Weights of a small self-supervised image encoder.
Training: soap at rate 0.0019, 5000 steps, batches of 128.
Rows from block 8 of a small self-supervised image encoder, named by matrix and row number. Rows with one number belong to one neuron. Each number is 500 + 50 x the weight over its row's rms, rounded and kept within 0 to 999. All counts start at 0. Numbers have three digits each.
After each neuron's rows are labels from the 100 images, of 14976, where the neuron reaches its highest value: "patch colour" is the nearest of a few named colours to the mean colour under the peak. Only what is clearly more common there than usual is listed. The data: rendered rooms with furniture. In brackets: how many of the 100.
# fc1: MLP up (model.blocks.8.mlp.fc1.weight, 768x192), inputs 0-191
# fc2: MLP down (model.blocks.8.mlp.fc2.weight, 192x768, transposed), outputs 0-191

fc1.82:463487478478555430511509482403522486448477511476403448505479528548510573510507458510466445534475502582466414550497586509495485556539517449419509422464543479450502571436534471540496542450480452482481503549493491417457508470546543588501478550506619471457583586482386466459522493577517632550564481439499498502417435451553461472415434568527422546526557430457494493382476527531475546446612458446463428512492572425576415499512547461455483497494498427550594487467558476501504514535446558434441528522450447431542415480521473396407483466429481525522468523456449470537482590476566429475
fc2.82:505485478420623427407505420498497457522525466596490510544495405459540453418474571545460532511571392517466479640491501493519444506469515508473508437542546465588527559482515549474409572531442456462461517556501503519439544453472459573438535512459556468551492497547538631490481588546439457518457490462526543533536494316531486542442469527425510537477466527509523499489453523553483510511543572403404528451534485510513433520553548477471458584512461459520565465503507443481495469520511414450519509546553499445520384561446506470431470526531609543424488530473550420530518604427495541527
patch colour: grey (77)

fc1.701:486476575595543500561541605446461538534549481487458503491428396470435507564497530503555449497476508559559538463547551520538481487518459501553444529560580545475566521543462493556549513509486517476533506474458477597408482456484484563451477419486518515508532596392511517542400577546492502540467483490449457518536526487523461527504475390505377439526506454497545422554579474525489509503509607489432496525489391430491475465477508436538442531494411383565522495549590443373590446568550604431480549465525388473518469627531496472488466463558499502603502506516515541511511442500571513530
fc2.701:510485495504477566515548579436534523520458479560404421579492589579509499452453504487632557492482517490465476439508565439540501462405543536500468436573492553507465477475563510550488442561484561474559559482491519455485495470457425614437564519606588492460484533416481437568500502476473505474460527437433544528526548442450502479429509596418500529447506432552463499338503465494451588500409604541466524473579538545460429408433452491459511447539412500545478489545574541410494489487460517457500555553406515559556533471483545520510558537473496482503417385484465487511448559477509502458
patch colour: grey (70)

fc1.222:530516502537545480398605522425516496531484470510434520522476443500491542505496654594505523472585562533481411529618591560478521407482453575446530480531490643474513443545595519591559531508429500511490519472438447473442505545542480544493464401468555426481489530529523463504478452538495503546512491481454495551514604518529533513435477522449440557449517501551527479387420519568457499490477569567382384569393502467505487472514514562500467462522550414505541491475469485491516516575478435497521443504498465486515580445511495534485563534499439411554455511469489431553553378551566493459
fc2.222:464562392492539486465553394570529559527564513530455437537509502511507521437479556420600495540502510454577575421486500479534480518439525514554559542529488510461517493495449607494405547485530440454478541491454455494488546567502571662501560477554436447501511547538464526507510384503491490458381523488440453501531423426465488512487479499450477492445431571504429543508468444472522572461554480495377564543607503612544503498438375505506472391535454513552490537477563552417562511531429422475479630536532514515519471460543580513527538497504529539464542481479470439432484500454549510541
patch colour: grey (99)

fc1.224:512473568622521461472426393463641445453546468519542622510430476462547554532516473524540504598428521560431607492435570522500528497406521440473446545552450494570511451425566461441526458541457520476478509551474558552530458490526392487527422526591413447498489497463538546495541496534510506472523537478532435467529509474570440541410635437501565544561498534555599537489547527517474474480531524544480509486460456480511497514514503578482395603523397573495509566573511466507539515439537511502552430452479457573501456589478527449437443491537418536501505513487456489437518511553512432444
fc2.224:515488514556522489449587565491502433503591467469466464497524426584474464485586496474593464527455551521504496475472483605401512544590522405489464422461512434549488534454513425491534518519423457458510393545518576579544522458470520443472519532456536551474558469448466515483526498494482541480486550606559479492567501487485482527501569509571531503540646513439510508412518554535490449424479451504507359502449465487559503464513549521492477507488554358447481546391519454563571383608515482478473463548537381453495501473442488410491536500589465578538473452497544506442550546584471474527
patch colour: grey (75)

fc1.264:351451507553482506463568515490594528498468512529509500381417509481510569502473585534559437608411432503494631503508413434448569509555476630494483470536479510495476514385497440414483469562435541594451473409470484505456539428514470454500507503460499424523426544368490509486469488498440441503467501384480463437467534465507471427419511460452485514564535487488429460400491511423504517513503565541511399494483524449494411534430445480471512439524471465484501475502536506547536463505507554448558546486583433490519500482519507407481509472522393561557513532485448481440499430562462528458
fc2.264:478542578498558419464475440494507499448542448476515450470588508522474470556500424422592489540463543469475552483521542544494532516456539555529505527457493510535484444471425478500456423530566550399477502548453505543495423532498461527448529497490565518534477469561561532555383544445546612479421512443555486527543557370483545570387520492479519595467486607627467520461600406505438566467412476405536451498531491455508511454519477623498429426443483496507560489574489548571505473486440509581490507457522456526546439534544433433529523482508556522543510461617478486518482512506552491367
patch colour: black (93)

fc1.343:501485560644506475450486540526535335497538476488443560481510469473500447490554580525508448581499469547481525522508523606469525548525528443507467427492499498535499559433529371552473454503505535545548520547551498530458496450491406501488491546482523463506554483536550551526511517555431529489488625571505486525439476490500480534447542466541555446526497500446491525508502536491486390442562495502594449481532557484551524498532495572524430580423460430528562556452517551614697449521507484454555461501453476456484456473509532435439427488537416552470490483487498480490633550606521400416
fc2.343:420320587544538552485472512536596393522474411552436510488542541461469463500585463523458552495445491534475457482563522663462487563490511387494415448541438478407491555468505487436466514481463489514507467536584495494501560397543520522548448509450582537466513503514541460564519496505489668535475589521515536433463518441536485415452529503552455478501524502451508509542414600502462461489565480442530480500563513439522440485583493474512460477460496445589491543515531560555531538515553504456499425444404517546548519547433475455487462492500428503453495547479475503544566597584539488518
patch colour: grey (69)

fc1.528:510518381529536468541550590565540503544516515505568490474421512468613510423445533510482494550519585556462567463518510486555552435534502507542500501504489437506606583430423518385507493538467471498462590484594507517471491435398564470485522470488473511438496524516465526471500449500465510526451485425461435592528431459589389454468552578460602506549502555529450450440600463422517562481406586488498424523540505467493521404505502491461524502533440437491494398464527542453448477496440496467427479583550481423447518518490473437447486462483542472574464408449456424468467452548447477386
fc2.528:496427447469604448503543536530480317434605505456430528467459447518572542473442396514573488539492480485444642504482474588410528587478541508446422594493468503558485577456455574464455473548521495538477497617540462512454492489482500487405497499610510395441465537511504443464499523486497512539549472449478468581469498402539477435447557548518487499564533528565505515497526527557460522462514558488512445549553549492504438524517524512479526525502452380511596490495504537480529533491508518502392603511557441546490452515527503431525428517445624536482516559491434515585551491460486450481
patch colour: black (84)

fc1.234:559577566532475483444422479534569490564539489502500583534560488571493441483437434640528465517551550490528439627438543452518536502578507446484503437486392414560510512519547437530477426494505419519479525492516472523461504526551446445583407574403521535560407492487536449536472512511550487520524529480540559473488532656456538499483525494581587409559514472477490603566433502455562437540515561442536570426446446566506563543470488500523484546556478558502521464457440418488508458493588485501544451545409449518477412536512563537500448484572450506421471530495541542509483574502444455530
fc2.234:546513507485450556437413530541501489488520517398506522596479439545457482494494597536402535455574421456470527579468580506577528568507510584448452362473542465523452497524466551543470452533496481565517458438491444503542470540485512442495436586537513565533471506399561563442497473483536465562479481572477557523509577517487504514500436501466622438382416501507479496445491582427574491526481572531472617429484595434512504497434469555550429510496477501430493457436470536434569501490467486522508592504475514439365417440479503524463425490499494450432557493437524585472498506418469514473
patch colour: pink (25)

fc1.569:480454522483524520434513517397472496513472503541468433473528475505506515469562481520461554562425485470600548558406454439505592464602506546508504480521507501388508544446581426527567420482548548570471556530509517468513418484459492509436390486530478459465559446470562441416529506455470572525457491546581494395515477499540540433538519603467490524511531486477527456458494510558567496517584387493518501414560616438517550476556593564455443539556488596543412557498458459433569558452619583567572556487464474488491546466484444532452540493510487592500482458494539447443463503508529472398
fc2.569:430538496535450448543468476490413545477391429569555505419464450467390491515487552436512497561492496529449523484424521493496484485530595502575514476503512479397572536478408474449592496508462517451508428524586494429499554459562513553465511453492464495466536513443531507501516517500454565569516525594542407556474546524403541505503592395513501529521473585515506533541558558583466470513590542378508480488534541410471562519510454477420421451502505526488472543499520475561530497534675561501638605427579557483482473524486531491537493449476539520512536471510547453465517512447576443583
patch colour: grey (65)

fc1.517:409422560464580482430494485592479517522495498465475504486581455443568539554581518579483552477535553518578547458475534490484423557516554417468514507388466456397472534488520464425398563427540551431520413516461589508544511442470454532560465500564504532521528418518526453492523508522507511494525461426621581521527536505551528510484515527468486490544554401416435520513447584478503483570502491556535486571519549532419459409568541533601542564512457436464445544522484637533447542448420481522491422483440443560459507484472421483553528516466435510524481492598519478554566564524405500480
fc2.517:464454540554501502572518484486370450516528517466551541519506553517427542424497438490484457561573506417529556554490430509553576533493558440513573387484570480593487487501448529477475588510466444525518484529497539573463487495581527411468478591548411493474461537501477440441434527513548411551552547468542582502558498416577534557446566418500491536446466448504511423476495567458431450513507450467678523549506504487513485579496526475572552593414435445550544460480515510537482446515473506547552573433531496532465438463446521524406556579539565524368535506527471459460493467549510515538
patch colour: black (70)

fc1.684:465412499578463465490608563492505386522574514573510510494479512537378392446542513485512580520528582597439483476483483571497455567513555511420547501526503459479514563402491435479490535503396512531527522571532440438579503444510489505489442565481504502570551534442450446563447647520519514512409494419533440446590476441542488424450460506519572495563513553501514501423443545505481511505511596497415500490558482535554513602533474546499405434570528469516478444579532496537531608529553500452497509449509416419516522495581446454487514477505438459460592498575495484453490560522488546470
fc2.684:490413524617540475564542460451519509512535481565550468441520528486455524432564523470557451507459515457468531355502481491477502483507532469465427491552444437450449617478436496556473409515472496496499480475449525573514443417565515491502451543552488435511516532483501446480529534525501623577524574454547519463600534427492478459457579563497396466497508426580420440435498524498447508511536500420514468505542565457555474439470517532481545521509514493554496465490588459492456528560533539441491570535642352573525394422407520468473565555492486431518476498541431474598565496526579461486
patch colour: grey (65)

fc1.397:495494547554466546458456511452534465520488447481577558473537483474559445540521533472473465511526480522494569602558493518485511552597453450602474437486478493461493525466541500495541508452453515519448420472581562562515489542508513497454451566505491501454484571596435498623423422351489466616485532546524486535485428388469486516518469499533560583446479516511516472481454506544473539546455467515451530496455528383570517449508432542484575507523440603444496474395457454563432446498408481470458417486496535411514510548440480531485489542427495455410497524534593549672446506564505451570
fc2.397:494536549517405524476409410515445496524477510467531599525544499419451422611535426484574512484449420455494407570497487539494475551510493403535562496482535443519569443544548527531418613483589532489423431516514520418528507557490571465553516474526513532478439568398468492500443540589500347429448531591531441536497521462534441475506479533541527464481504602480513556482496552513459528491492563520440448518436481497453585500456525501484510467518528389355594477613520521489499475500428472489437557524463539471497563505472497531467517547487447567485439486505530443496523568538606514571
patch colour: brown (65)

fc1.316:507435532504585490436556437441441564499610498424528441521558553570506411491500395523526492446543542474578469460537432506513520558517404443508407504458507558445418508520457508509465487483466435571457519491465519564541501539495571577589506516436440474445513531538447400571408471469512490505462476451591501516439586552538554465519460468499520523451532539519543496596471549466515513496470516541488540492531445476436484453369554583439546516506467512591510542479479559545623483468515494429560465523448464483575542468392439579493527555468448526591526550410515503483423511478408421416
fc2.316:435558453400492434514495516469547425483548530452420489502564578640499535558458435532558453515438504426486546475449516414480451544532589541515563580477441486557514482511518543507489475507509480485432490444491506403421510423504463441589478481494550508519426527411507594514479505492521418585505443466480513539517450459571505577469520418535620389498550525500429471424485466576492478466388559530463522430548432455460614482428492560488431560476459569475442485552441526377459514397476473546549538534488514527497446490529541466492494529507470588467596445423503521491493491497474560498
patch colour: black (61)

fc1.255:613526660486484556555395529477493456470507500410490448534567476498504474512592433485493601492460530422508533499536478495500541481514524481425473464498535500568423494574521517518440546480476400443544480486572559446539554548529507532478540458365521531465565565521493555402485539542490493486454498512583568498443517530471490511534416407467443504464448412430480443488444476532539443503472436584447555553551493585487509544527409453547581585529448510524516548462508561491506440511452501487497426430426476518516492633474596452493516501498466568403532594510509503586476395518464549509
fc2.255:564470505537475561459481498454546535543451431560449570507551562516489457565457476488479579451600519535490474386578534556467438494513434399440492548502521440479483380512551468434540465547471500483524449554464491468508565528476463495549542511486532525505566490503437540484408433477490447408491569517441530412422497520479556421489421417460576449504518548432558535539569531461525562478455407495427443482479532417455431458520389517468476515341460527430529569550488511529474517535475416501549370482453491524550553492574508521507430477443477466573454435543558513456463588506432551479
patch colour: black (61)

fc1.208:453499512450532572537463535526426522481564529564465474550433460547468598510457509492452515499459439582536499434517456567546474546507546430463499468389538500555537573461550460521442438523550531470583471473550553501507524527499556416504506463578547475474496574564473559520567529440292495457421621475496464579444497504388475561510452440488604430534506374495474561568508539539485505426498550481449458455503544500529546451438404450542523409497614478449571490566527505559487481455477522489575439468497534506542545556503564508436545467483498568455515515535563581503475500476487497558
fc2.208:540471553539485460469391432463589467485512498466575511455468555463498493608492466510501571532523509515464516442492455499484481611487474458540614448463449453563453428512526463501497462512548613520485485482509618490485507532466540629502475493423590562457520505589532505543501560576448553488488578571540435507463428464504512425471461554475534543548554548529507381592488510446424503497558455541500480546463528484554457450564494529456568461502509544439488452462565418452544524461495501512573534586496457474530380584508562545554520511610407540484515522464466454488460367466577519591
patch colour: brown (60)